Rows from block 2 of a small sound classifier, named by matrix and row number. Rows with one number belong to one neuron. Each number is 128 + 32 x the weight over its row's rms, rounded and kept within 0 to 255. All counts start at 0. Numbers have three digits each.
After each neuron's rows are labels from the 100 clips, of 14976, where the neuron reaches its highest value: "strongest on" is what is common among them. Only what is clearly more common there than usual is listed. The data: single English nouns, adjectives and verbs, spoken by a formant synthesiser in many voices.
# fc1: first MLP up (model.blocks.2.ff1.fc1.weight, 512x128), inputs 64-127
# fc2: first MLP down (model.blocks.2.ff1.fc2.weight, 128x512, transposed), outputs 64-127

fc1.234:096127075121150112113115158092072134091091105160161138173176097176156126130148113137171109168109133125137116140133148123138180142076165153138137105127129130110075169122110115135211118129090075
fc2.234:094105083111129098160117147154134176120070094080135127161181136122156133079169108152123086176110146130144120099144128115090103058178107094097119122147056145076092109167114203133112105141187157
strongest on: /f/; /n/; /aʊ/

fc1.311:115081111147148107115110158101097044073097099151154148139170114163122152115176074146154111132110143112144113174128152156153195145064130162213076071146121122080101135134150112116211157113121103
fc2.311:097066113108171122149123135190123165074118164060153222118107121137168151098143102099123066130136128161149113116137121087083080086144138098128181142169116126075109116093141133150155093120176150
strongest on: /f/; /n/; voice: child-like voice; /aʊ/

fc1.141:094076126115141084160202112067151139085102117164163147155155159186141184164132064116137144158113227168121086139111158140087139131111102160173140123148139110171129127152092073120117111117123100
fc2.141:133104118160119086109140128122175151136090155175089111122108114166157126125124114143138169189106164120170163150080114144147123094137152122067168103134042093071088089127139124120157058102146105
strongest on: /d/; /oʊ/; word: window; word: dog

fc1.338:103160140188124118161175124089099147062099129194124112146118139113145179137165131141107130100102113140077090145095164158123166138083098148138084136120101126120125124150129158104178179108164070
fc2.338:103132050114144108035194134154159114104158132087160105113099131187121180138140125148130112144155152125115128145123113108182159126146160106092103132160155190186148086083142146095131146121111097
strongest on: /i/; /tʃ/; /ɝ/; word: teacher

fc1.241:176130133149119174159119149136114138083135103128107135124214146092177118103149090147118092112142165111088125154162145139135161120136156124130064128140081176112139150045157139155142170091113083
fc2.241:146132120167134123154110087123149119161167166137092171139112135156170119128108083093167132173144196096108205071156120110097146160126121175114094168144130154131126141145037108147114139087127110
strongest on: voice: deep voice; /s/; /l/; /u/

fc1.20:127156176084096153134147169185154154111138062091091120115177125093136157114108115196133101072145115126147096137132118159119062139153178146129142185153058127117150137136140220149092131076114104
fc2.20:106101090104198107165079148124113115125180178106103196097141116120138110135135091089121124196088154107091121111104132125117090081121158123097121119108171113123150156087111104175174133135137189
strongest on: /i/; /d/; /n/; /z/

fc1.245:108169105168137154095112116124119136133179104140173075101147166103081152160158063087132116180170071114181141135145163151107211140063137168189130150148105093136115095112169147077139136111102102
fc2.245:124177144150111122082092171170152113138145103115124098140123147082093166118171126135079119113167135201191140168137157187162125140128142170115166110134050072118151159138128155117088112096109107
strongest on: /w/; /ɹ/; /ɔ/; /m/

fc1.97:076155105119164084126146147111140148071151132139147079095124188127170168139158090168203092117048144114097066117120176143137145125146157145083088185153071156144100145091120108127175105028140131
fc2.97:151091105131097160151151094140101090171131125117085155104089150138143087151099156124084121096202144159157194099150166118123089152133109075114136165091089176138163076111129151163169132096106115
strongest on: /ʃ/; voice: child-like voice; /tʃ/; /aɪ/

fc1.412:173136133161120125119218183101148152104074078157110122129102138133178116168144080124162171144142188106090142131178109162149159126070141147137079165134149134105122148109115107117098148102130088
fc2.412:146159080131148136083139104126139126055144089151103117117115180089117129190137085132160137113156109134177111131136116131144121176142118112137069157154146148120112116094159136120114101099045114
strongest on: /d/; /z/; /n/; /i/

fc1.209:108074124137086147142146060085068117170128092098203130144180146161153127142151049147134113168069123109114112164132182111175127172124130169166051144118127116122132186129088122190140178118118126
fc2.209:125159090116142135143102094149108132142167109084123168199124140145157142183075153099105128137170009136124158072127114138067160108153104099073148110111127158161084134130064103101132121201065139
strongest on: voice: high voice; /ɪ/; /b/

fc1.293:113105171166119190170126139118131145091139105155106083144123148074186179136141123113123105122153139152166120125145209172101131133070126106184066140151089124152141153139224122105147159082144104
fc2.293:164168137119082150142064119166128161113115096057044130115152125104091139120152162146070120098153145132149098143186134172091122149118149130115113142110143198109132137089138076142146160113118105
strongest on: /i/; /g/; word: big; word: shiny

fc1.80:147115165173077124102156129088183118113142161138167189113130140079125157151146079111148122169096128101072093143120150132158180211056196084137072139160103124114120101124144071145193060111127140
fc2.80:105123145134067140172118146122151074162102098121140133166140206095114149104211085117105140178091152143119136156164130137136136154107101087158134109109172171095114067141091076119142077128145184
strongest on: /d/; voice: child-like voice; /n/; /f/

fc1.228:125096152160135164154212077071066136094106114089107090150155129120156205106133149160157148099124114079118100146101159127106112153166141107130135149165097161087174175150150105129159149095118122
fc2.228:139066186152114123148160120126153096112091215183193137152172120105171119039108102152171097140140157117088164108096164066141152134092167107153117105171117118102070097195153156123126149142150111
strongest on: /ɹ/; /g/; /i/; /n/

fc1.71:187154114171092150143189141118124092099065082160096110117144113076179120169126095133160136142135188101096136129130113111131137134076161144128084184146166126134163144110090129162143126123123117
fc2.71:156133165176069194123149078094080109125153097174118110102066145093126074150161142139151114089124129129170093139169078138157095144108047103184111148123114106180149157108076134186105109147112170
strongest on: /s/; voice: child-like voice; word: works; word: likes

fc1.402:119137096135147246120152190091141115068124119137130118110183107129168118109176149158191091102075133096097142090110126122165163143103143194148103121124128085073139187122155159118137210128133107
fc2.402:125138108115132117185182176192144117108142139113138109136114167159096144059211119160067114136159144169146138064138080126119125109124154120129105105146131082068116156133141165160059111139201153
strongest on: /ɝ/; word: bird; /g/; word: girl

fc1.139:130131157105067122111248070088117099117120089112145110181120171159152111133191066183125149200108137175121128194133172104122147134111159089149082139143086197115149083150123122119148089112126146
fc2.139:150107134136140083159168129150134126094063097111145102146078150147133165124156103128171072154122157153108084118151104088150136171147168100101099120196146170066102119162085114132099108123150070
strongest on: /l/; /i/; /w/; word: wheel

fc1.114:130182133191087138149168117148076048123111121133136133097078137136159128097196135163132097081157119127123082182198082152144082158190181149166152141144067095131161128080122139089168116111121104
fc2.114:117104128134171090101067071105197153159093168117136185116139099109144053122089121160144116148104149084066154151135156141126098126178093088122133132107152115099076118153099098082132124161172172
strongest on: /d/; /ɹ/; voice: child-like voice; /ɑ/

fc1.34:095089117116166162147143108124093123123168120149189065128099202113171107120134114133142099104108141202099078139132117101201083132115142173082133181153186125169141134070118151093102167114097121
fc2.34:138043161103168128133104148174143101085143146148163147087111141132123097087104119104120077158140148170141084047150106129116125063104136121123092088147147116127111127117115110203077115174188192
strongest on: /ɝ/; /l/; /f/; /eɪ/

fc1.258:050113125138161111109152108119133143021122136129160198090154149175152206147146120139138123128131137129126121167124153188108072140070119112177131147151115074183148153127159105071154096109150097
fc2.258:102121137107063126052140076112134171164133118124147085120098111129131111215159095107196184159145124118123133153120127113171129107118125101061131186079095188164131107130096116172195064134076131
strongest on: /d/; /ɔ/; clipping; /g/

fc1.72:131173147119099117055161144175154082119151119112126150126141176161148119083117117185212101158149101139064134112148106162136179134120184111087156166146127143121072155136124095123194073129092117
fc2.72:122134116080123114125157088124126124107131165052112132146193172177102168162157145134070094055134102144147125118134152098123097117098106117141135117129110205087124112143138158145108058151076179
strongest on: /l/; /ɝ/; /g/; word: girl

fc1.127:140187094132131139068110085148110116115153119165157143120255098121126171148164082160148168128168124134166158116130161147150125114117118183117092131132143084144132082103070158108110129152089129
fc2.127:105193166117067127185149147132161150139129128157125138124145146064110099093177166155104125099100112102150149143101125138115117120124071122152117120189111117052161108140194128088096125133164166
strongest on: voice: high voice; /ɹ/; /ɔ/; /ɛ/

fc1.493:097189139120079148131152152167147136131102063127078077116162125113126174142113135192152140110172087135160127149157136198125094100166181153109169178165083129096160163162163092113201145130104095
fc2.493:099080133135161080121108130147188081144158158151150134106137133079127096107077090094128138203100150109097100141162150130110035117102184175112125079162134106128146144112105140205121117161145193
strongest on: /eɪ/; /t/; /s/

fc1.343:110125154180144059181134105145155102117120116122123096173096214144179180098143142150172123129135138202062084165156093158158130156115170102098129101203167145150080153110129085106084131090124108
fc2.343:173119125142129146151074138162084110152128162173110105079146165137138067142100186108094103082129193179101126123110098120135150073189088061141092139117153153136138152095083123161105144166148139
strongest on: /ɹ/; /ə/; /ɑ/; /g/

fc1.230:136188130107119161158150176151155186112104113142099092148146131123130212140102084230118135069151134106154099145084189178101121105111145121085071137166106118106118153153159144095120131104136097
fc2.230:094087106130196106155095178151163098153136134117137145098155121072116098041078084100105109177108193133131129118175167152082069097132154161089110095172135114117160158129126144189147143114205183
strongest on: /eɪ/; /t/; voice: low voice; /s/

fc1.268:175135094100139146086114182148132066106134102125139111119140140140115119086184150159210073055111126161117099120138136143150109155175134164156106110198138151087100132138123142084137176115082131
fc2.268:081118133166133136147149180186115129061128157124147171130092123099148156124164132096092064112115135147158071180125143159142056122124139182123175167134182118100151107115144089081156156110179103
strongest on: /ɝ/; /f/; /ð/

fc1.482:149101185148078150150253080111115091120127096089131128206114134121170188118122117146133160164156090134119114150128136089108145127129161098150135094140090151069129112201147090124170127112118109
fc2.482:141115176109119153140154130126128093080089131118178110203154125147148153099115136113142083091149145146144093084150123066153116164136157124153123060192140135058111112191124139128077189155146109
strongest on: voice: deep voice; /l/; /i/; /ɛ/

fc1.271:112089114108143127143113095104123151129144106120189079168127177057126100168168111148184105116083137064107065105122141112170139191118140167156092116151151108132160114161092099166090162147131134
fc2.271:089137092172092072130143103107109128168094155147156100132116179172111086169111120142130122140067132113100111164113112050181180139150102156122126113098185136129143065125121143136165101150113155
strongest on: /æ/; /m/; /p/; pink noise

fc1.403:078173122191137194173163154125087111045124099152117078155121157090180167100134124139089143088113117145132113187101177167123182108116108118191081100149088132143177133145168154091162175108161105
fc2.403:071144077098167095101144114155147132091171112057129106142091120133143186153087153136122104145169110107143083164118137154119129138154181112115121124133142176179120108078145128082118161104119043
strongest on: /i/; /tʃ/; word: teacher; word: beach

fc1.155:123181168158110123149148159166131143137141089172100092159154133108168163115153095229145193096142105121133117184091164169113144103073152114157077130166127118092101152136182150118170129109144077
fc2.155:091080102115188088187121149166166091169143117117093117111171162028123114078085099088085137172182193182140172108168135151079056077099111137089124089152110111137140149108155147185139161134184139
strongest on: /eɪ/; /t/; /n/; /ɹ/

fc1.105:209116107173108125141128102115098064086150114130116126104206143085134135133149109144120127143089163116084173118211205123094161137117138130161051083124103164153183107119123112165178132119117121
fc2.105:158147116159123110134098143127083139177115173124107151083092106125133119137080127098092130133174209081106187121143081132124120123129126106054111193081112204155190155084140131139170117077167117
strongest on: voice: high voice; /b/

fc1.502:146207124143106143151158126133156176140130060153112066149198141080122108147142131148133182113099121116166125131107157124121081149179086158173127144167095114084143091169172173106093174111134143
fc2.502:112140119097173152142047167161082113118185173110133156152148103142080146123141159157135101161111128134142136105127103171092080111143109153087155128129209121107159159109092080101095168181091137
strongest on: /ʃ/; /ɪ/; /f/; word: fish

fc1.429:079107123115150139051138140055111135104133076102216131125147112155138125154162085164198108159141106130130117137143132127155131142070155186148147093125114151095090173161137129112136108072078084
fc2.429:119089082145149090142096148148131169120073134103151112131155125108182150122093116160121111152149147117141139101107159129061131098149092107111123169144046134116093071153144142113197128109190119
strongest on: /f/; voice: low voice; /n/; /ʃ/

fc1.84:193143145202115104113151132109139144124075092135112116114084183189149110153156119107173110069101121154106146164160107123202119154070159154162150148157131122115115149111122134089086113101130102
fc2.84:165146108201154114119150124152193124097099102150105087158114179132129156159131102123139121187128099114150117130155138177090142163153137103135124137152069101099083146120136124120091135105109071
strongest on: /d/; /z/; /n/; /i/

fc1.195:163179177122110118133200122092159117151102067108127111140149160089159130136156146167193144103129121105096130136131077117167118120153162108139131128166126158151118103178156168092119155081132128
fc2.195:089152063096046140114183140094111125161100165159111128155148112142063100168118151141130128155104157126134155144086121084153162108201101147108170124107153092125181124129129177105151176181087114
strongest on: /ɝ/; voice: deep voice; /ɪ/; /ɛ/

fc1.218:088164078128124117126161118127073147141101080128128063152213171158172144161126099118117160079135144128109137241092140127126138145114118119155107138139108204067105133109133160066120164129154156
fc2.218:076138094144198120112142153171103141095108070093068141159073146087107158170124182143142131104150122146185081130139127168067050128150098155143201137165159151145182106059106070128122152147097108
strongest on: voice: child-like voice; /ɪ/; /eɪ/

fc1.12:113179118138135135135128131148082121080127127163122143098126167158121141078130092127160158065109093165124090171132135145186087130158155085073103168143136081199176141072127126122124087088094153
fc2.12:192108152075109163142137118156037099057142164082170153118132115180079171126098132089104121095131095140125069217140118134145123119097136092130115118149141113134146165117077103178099103181127081
strongest on: /ɹ/; /i/; voice: low voice; word: tree

fc1.110:085116144135193084112181179086174079067150116133151134133160163142157158086100119155175080129124128194090115122146126205150146118150124116123134133243121122115085179123143071126092121074120143
fc2.110:159111148080112171122117077125093132143128168119107106124053150152115121139146216090072139108144143150101125148121095096131146100179134115166133165074153208148132144101155089102159097144118137
strongest on: reverberation; /ɑ/; /dʒ/

fc1.497:122169201099123104107175113161161115127082077147133103171167103124173126132170169151146169136171143148149147121102132123151069123095155167144130110145132127102081098200129100165132123134087041
fc2.497:101126134100057135156140124152111116171136123152122116111153160122050135111121112115087111147110106122104129202130079108134178137154143112131151139153141154132159111107157145087131187174131135
strongest on: /l/; voice: child-like voice; /ɛ/

fc1.309:148135115090111148163129114080117117094174114094135153102161157150146150181160138134183113138158111139111106115134162150128154172102129081098139118135097209153117169176120125135124154072071117
fc2.309:162150077212126125147179165180133130084131135115088147094159092128129161127106102159155107101167146094171102112143155167130122179083155094073146106127084139126130124110119205098174149078120052
strongest on: /ʃ/; /p/; /ɑ/; /ʊ/

fc1.198:095171131112082120114114118071083106152126128101140144115129135132135117131177104120155096121106104112074133110187130051141173218110191190152111153109134121151183153138084199111116167139154146
fc2.198:165116120112082143171101047129090147193119141133111171117168130178143056140125187149048162139099101094083154099154090085097130167195093100129110146046107174115121094117156090148163152170096167
strongest on: voice: high voice; /ɝ/; /ɪ/; rumble

fc1.317:128155082149104163129144156114118149102065040114108063111155143102167150136102070140154116100109091098164067111157192135137124183193177142117107133171126132116152098200119103178122185098082134
fc2.317:092099134145099128175115169114060098128143148159168149098151108120064106090178075067121137127081118136163117156156121114146110101160093092118111137121120088084158130105096172154129140137153186
strongest on: /l/; /i/; /w/; word: wheel

fc1.45:105119076120137153174142141079074090138125097149155101143111187120185122139105048100172090117169129168094142128162111120186132160134130142087106140173112147184123197096116118147121184125082151
fc2.45:072078092181181118175149151089139064131114144165136125118095150114146107086125127090125098135097162137122151104131147116105162101126076106133069152185121101116130209129150116140165222115192047
strongest on: /s/; /aʊ/; word: house; word: mouse

fc1.469:098133119130133127135127103109159141094162124153160134114115158184134133163156090143131096148156111139133075145120108166142116135071109194227138166132147098133131151120158083057143131092113094
fc2.469:126179102155100116119133195092151117120130144174104102111072153145098141186164095077099162141097127112144131181094144150151137092159122133112125143121084111155151089141141129090156109102113126
strongest on: /d/; /ɔ/; word: dog; word: doctor

fc1.463:074086061115139131116142150088094066114145112140184138120197129118115158151138088176142089167114098086135080107131160143099193137088153152187104077117129143119132142156108116152161128122118107
fc2.463:137066097116167133161111148151180167101164164098119138133173085116164132115144134112124061131155072118160175046135182117071143075156107112117140124153070123074083136144116147150165161135163120
strongest on: /f/; /ɝ/; /ɛ/; /ð/

fc1.441:118158154128108072110106140146132093131160103163107109165173129146157148113124090189148195131093082108104133166115132174123174081089141119142049128141159161078096176149163116139168201128145061
fc2.441:106077138179160097180134138190137107155181094180092150083099164082146115110088108111115106096191099174161172096181143147107035090112143126123134121166116112107125151073134154205141139124181099
strongest on: /eɪ/; /t/; /s/

fc1.23:155169174093116115114160099124126153110100088066149135157136112114143145132140156159155130118091119089156090109146190104104109167131171094169138026154069146134150086166113165166108083074117081
fc2.23:112100081077131122137110152114076119134183183092117149067103082167086130142155159099120113162106134122133137118155173127155160141112142142142141131080113103142160174108090096141204168144109087
strongest on: /s/; /h/; /aʊ/; word: house

fc1.145:070146109153110126050152166096075149109092111108115138147146154130157139105184103130150159061065108102103085108142134083108111177143143165113097093134093138075213147167143146130105189145155153
fc2.145:149102106118095130168115079101093145122077092119103175144149096145125080120095133147129142138111087131144151068132100097128154110153143129130132133137155132109135120110178137137114145217068138
strongest on: voice: high voice; /t/; /s/; rumble

fc1.324:101114151109155095151136095165135089122130097105135126171110180186134135093188155186122118144141145180110081125151127161179108108091115171083178114128143114177151160087130125108119140122121087
fc2.324:167077132175168107153125162115155151127077164165152140100136118162128080087141101095126054132102156122118181072118122117089183101100140104134099113126140100099084106148084173159084188182184110
strongest on: /ɝ/; /ð/; /f/; /ɛ/

fc1.440:084123158119111166198100102094091015160201140156162141146204105078140116113187119154144129090124139114105128150131110195170085136163111117169125119120074092073170125147154155125185142122093150
fc2.440:094154133128130121091122115096170154169154164237164106139110137172107090137104175128148134128101110157077156118095117117141175092192123135130126114163173151152148155110094121103118124102154159
strongest on: voice: child-like voice; /ɝ/; /ɪ/

fc1.454:070147090105161197083135173077139135134129129140149101094129129124122128112215078134198100080142184101105144120138117112192128176127126146104114178176064133113115149126150163126150146137088168
fc2.454:116084177134133139147189147123092144095078082133175096109129142135074113111175099123133062044107145124127054134148145058155130175136174160214117138159123113134106152148053179162115148110162124
strongest on: /w/; /aɪ/; word: works; word: white

fc1.273:189159125183074187150168162137060084126099088131139136095110161095136127120174089124152105103170115135108123176183108147168133175129191119113149170151085145143156184102105093130134125133108101
fc2.273:100143163141124201162125155124133157165111120120169148120135130056131097079180136070049129151165135114129147081107143115070086090100054105145094157117112065153152177153122098156127128126183164
strongest on: /æ/; /ŋ/; word: sang; word: ran

fc1.294:165102129126096198138144106136112140082149098136098174135206120124176112084159127144113103122133134121095136115160131138148138154179166104115114126118034154115151173074131144174133149080089096
fc2.294:152163148112151143073115086152159145122154161122088203148153101132163164134147083154155139153130229107144171075135159113094145130145101143127091196152110104107143164137068079157105127075084103
strongest on: voice: deep voice; /t/; rumble

fc1.86:184184135134091178080147112165100143112122120153115098127150116089157169187147128168152150126155178118140049175120115134175132124134162111102144162134093177174103070121156118094150090110066100
fc2.86:132159081156147057121110138133145116066096147146087137112128108095129118099059188131126078113124098118115090064148131147065130158181147123122185093179158201171116130130076087134168099186144145
strongest on: /æ/; voice: child-like voice

fc1.423:155148087148113120125151183168077091066100114140114111127136159169146200147128122154156149090098123190119075203152135155129133163163193124105161144199092148151189123122149119137145121099082092
fc2.423:161126112092164134133140154105114143131163136081122143101130054127064114052079138154109086121110136138133106174155141158137131145139212108124134072154201145153135138123056167165078099168113151
strongest on: /i/; /ɹ/; voice: deep voice; /n/

fc1.392:088136108100139191066101110129138134126149104086106090106148110132119158124148146151142102057096122120142097164163132133158086193166126172159159086167076118088159114143119074161126115116096159
fc2.392:124150134198154119119163137128131141108115127118097073076096121148084147130114130104143106115121133135111085157145159076132164165159155165192171161189094131095148146092126120138144157137176093
strongest on: /w/; /i/; /aɪ/; word: wheel

fc1.95:158085069093129083107255133116150085114103066144131144134102146144173105150115118153157127185047161120099123117135105092177146152116180117136134096144165109116157105107111109139125136135107082
fc2.95:171162149115111128090134141072117151063166127154146133082137132107101126166144100086158137097153144077208104125100157132151079154117120097111085140125148120116149150137149136163079127076099105
strongest on: /s/; voice: deep voice; /eɪ/; /w/

fc1.69:108150087173132182164115136160091171128100120204114098137133108100152152153138119126140103072123151078155053141120123128152092166176127196134151111141135148086105087102126135129200176149032159
fc2.69:137140152172149129150124167166107132076099161109150094090111090139062195118082170147156085091122130161110042198132148119120172092157127152151166121197131130127129144127087126065144122138173115
strongest on: /w/; word: waits; word: wheel; word: robot

fc1.337:125089171191127145072153113103161150125144138155130096072092140153109129138115124123213107076129079133097060169168098124152100170123147166150149143167083074146117104095161138074104134118135126
fc2.337:124148125127182146150108125161071204105115150110132134114112121077152139087112127073078122058165120128136075082097126106035068095155145154170085160092170084104088132114103116087149147109195115
strongest on: /ɹ/; /ɑ/; /ə/; /ɔ/

fc1.165:123130157069155130143118084103083156153119079114126091193138140149194092125121092114172083086147147146080103139171112102217112177133128093134103128158129159158100116142137162088104130110053153
fc2.165:133058138138166105134147131075154065137125143123125136157137110183155092099075121070142087192123136135112196085117114078115207119138094125170081134170133155155114168138141106121168186127148064
strongest on: /s/; /aʊ/; word: mouse; word: house

fc1.41:119150073108127074086154084105065095167097095121104121099105114045100156170143136120116128151161137126139145118168153124143154193136205156131155147109165146176168221164137117154147194118054130
fc2.41:167158129110136149159042155196090165164125120101115153089124058163117108083118167110039179138179102135113180142117128158099135142107154120092128100062086060129101195139151109081120112169089128
strongest on: reverberation; /k/; /æ/; whispered

fc1.491:164125108198084129171143145146080068097139117189080132079108166168157112136156143158121112135150118157127110156163094139167144173127159186172162169120049105088150165056140158106173177134106099
fc2.491:125113154035143112115163091070153204104119151108133107186176112120115108154149124136156143151134166088143103101083147039147073119157106130096149151107083162095158103188097128114113113140120096
strongest on: voice: deep voice; /t/; /ɑ/; /d/

fc1.291:122148118103089141082163123137121140114171073131095072136179133134121192159187126182116166141155134078178098181105158177081092119058109120151137156124145202113111124161137044121205110123099108
fc2.291:142157147173150152085101056132100159184126104161100070122130163101176061133117232133126135109166157083122148105122051130124090120158044134125130168042103134156138124109119120119123106176145166
strongest on: /æ/; voice: child-like voice; /p/

fc1.121:103101108188128115126178068078129044138149102131135093081115158175126109124183132171138140104120122159063189166151115135129208127135140170115161135166129189158121128082118113135139140092138126
fc2.121:097164085165195118115110165087091141184124151137097098108116170116150136056169144118146143083093108141124177113090166150080141055170080082084139143096161118127134150124126164125097135160177152
strongest on: /w/; /l/; /i/; word: wheel

fc1.330:106125102135165076092133129094158147076074129093152125144203125160149162190133109113151111147102129112148166098093175113100167145071131108132107088127119152110101134151119134101164098115113101
fc2.330:107099082123168114155109152123167163087121150075160132145166109137145138081144142109143063191114145084121135105130117115071148071177127126104100093172102117096060141149119169124149147132207129
strongest on: /f/; voice: low voice; /n/; /ʃ/

fc1.204:144047144124067142132207098085127103159103088111165135181107157131129118141127092094147091182131121152082171152147110077136184119129169079132122110159110174111113125193149115137097100096122116
fc2.204:080153191117108132110146116119150164110061089121159134171116100161035138131111180137159105082120149116110101135082116063130092109107128119099197070153136122125127116167166140127131112137151072
strongest on: /l/; /u/

fc1.203:124163069112120117077116123135141147063134120160163102102143148143147141141166105123135121122087114121149083109131174159121180141138092155110086142121142135128080152175126093105123147118063073
fc2.203:140145105175130150131076158146138138082099091137130142150125112128129123059094136185156098115116164084174104122150180170141092146073157110097134160177128131125141145144072164184135121090155104
strongest on: /ʃ/; /p/; voice: low voice; /ɑ/

fc1.466:139072187156151135171169124135132114085129116115162125131125162138142161100097141170174087110131105132097015163123122133124110137130139167175155076224136110094127149164162077147159132122140130
fc2.466:155142128122114185141129140154140106125089144105100134189093122139099126045136154135106102134094109134143113111142111133098160144149170110175100064114154119098097139139141140100074231177114101
strongest on: /ɹ/; voice: deep voice; /n/; /ɪ/

fc1.391:144184068125105134107129137141114144097096115155083091112143108113118170167147097154144101077068109074167091138134150172124128165172170128143093148145108155099110111167165131085126163126067127
fc2.391:155103155163160160157083203145116091070124125142129177104140062122069139055126127118159088126085167115163098139144161158164082100116124103104185075180144098117152173119079135164123131088139127
strongest on: /ʃ/; /p/; word: pushed; word: shop

fc1.186:168128180138131155124208125168139157056174097143118110129102136151146142161119121128151133117123127151160060161147116172171071154115100150164157159154106074174184138098123179135098137116079068
fc2.186:083137085092143107157106107105125126119117151076157101126122155099130143217144069128153147159117175132104163147122134129111166131138160145070117143046192176166101050097104119082195091191114149
strongest on: /l/; /ɛ/; /j/; word: yellow

fc1.170:096126106128120219163181144142085136085168099150080085139135157107173139110101116132097132140135125128161041190126089162125090098156135106196155175111043105096166137079193178051143167098166158
fc2.170:045095124085176096147087143124138160091120090117131107193133098127092154173094098134136115179114145154153083135110123159086135132160180114084157083119135120090105098116103154120103097104129119
strongest on: voice: deep voice; /i/; word: key; word: shoe

fc1.421:138112151148091130145112124099139139096127117109194127131121174154120152152151052084131123139070124158111105138136133124134159128104111093097062145134161128155157196169190090100066151081098119
fc2.421:082146103205167086116121176176100148072114130107164194131126134111121165120055141085126131126141145138132091152111123154115099134163144120052167123190140122125172146110115143089118165139187068
strongest on: /ʃ/; /ɑ/; /p/; white noise

fc1.137:093134097145138128120161112098077122149124097133135092130122134134134131115186069195157102116113189137083143184161110113144166145165141143087131168158097135176150103094118179119156124102139131
fc2.137:101179116169120141152130140121114117154135100165126095146123161120077061137098058148088114110105100113157114170146166147126170122143122134132111145126102109165181143172105196139056190155143180
strongest on: /w/; /t/; /aɪ/; word: white

fc1.283:164148141159092171059162139173068085092116101175100147122105108150138149123126115210155109095122108078144088196197105149154138172131199136107145132162105153100170097122132096071172159137101095
fc2.283:149130125154172087120121094175148194163109163100134135097156067129120081054048148170113104143127146080102117109105102118087105104133173108119115098142146105127125084120115173107118087206175134
strongest on: /ɹ/; /n/; /d/; /aʊ/

fc1.213:110117082120195102081148148095080102058160110134135088154161097133155127138155089168150132166061146083113074154121146111128141154092128159163112082095145155090147119080108091136190150139116111
fc2.213:098062152137140143164127137142135134091109125039118200103131125104168125058158151136083106163127166171117131077174128112082091088163103112139149094147121136060126131111137105195120149123221134
strongest on: /f/; /ɝ/; word: phone; word: farmer

fc1.427:156129172147086143122122169152157125127123098193076096160167109109143183142138131214146171082127133115129134198136148152117143109053143176156077100150090089077109137160176148097189177096131075
fc2.427:097091123144142083175121131151213127186179137149110117097162185070131121094105062112147153197153145117133203093127152139146108102084111100117075099177125114102070129122182184139125147111184139
strongest on: /eɪ/; /t/; /n/; /dʒ/

fc1.52:134080194129165101134160096118113126099119138132180119115192145141157178107125106117151140078170199182100147115129162088120111108101126114137052163143156176193114115144094119194069075077132104
fc2.52:101157148058098106095132135110186141087118186185165160125129099148058138084175122125152179116092056123132101160096125098153082104103132128116167119165134061117146102161165085151093086134121119
strongest on: /ɹ/; voice: deep voice; /oʊ/; /b/

fc1.176:134142161139147085107150165072181075131100106100174139130160160141169162094176119129246120110102118140067146133130106115224166144116161166115151095186085123131112082109127136095098104135118116
fc2.176:118168087085082195159159176129064133153084129104115096145129134102099069121155162124092103086115152119153106077136137066152111096168137119117091099105134176115125168175125191105150113202112171
strongest on: /ɝ/; voice: high voice; /ð/; /v/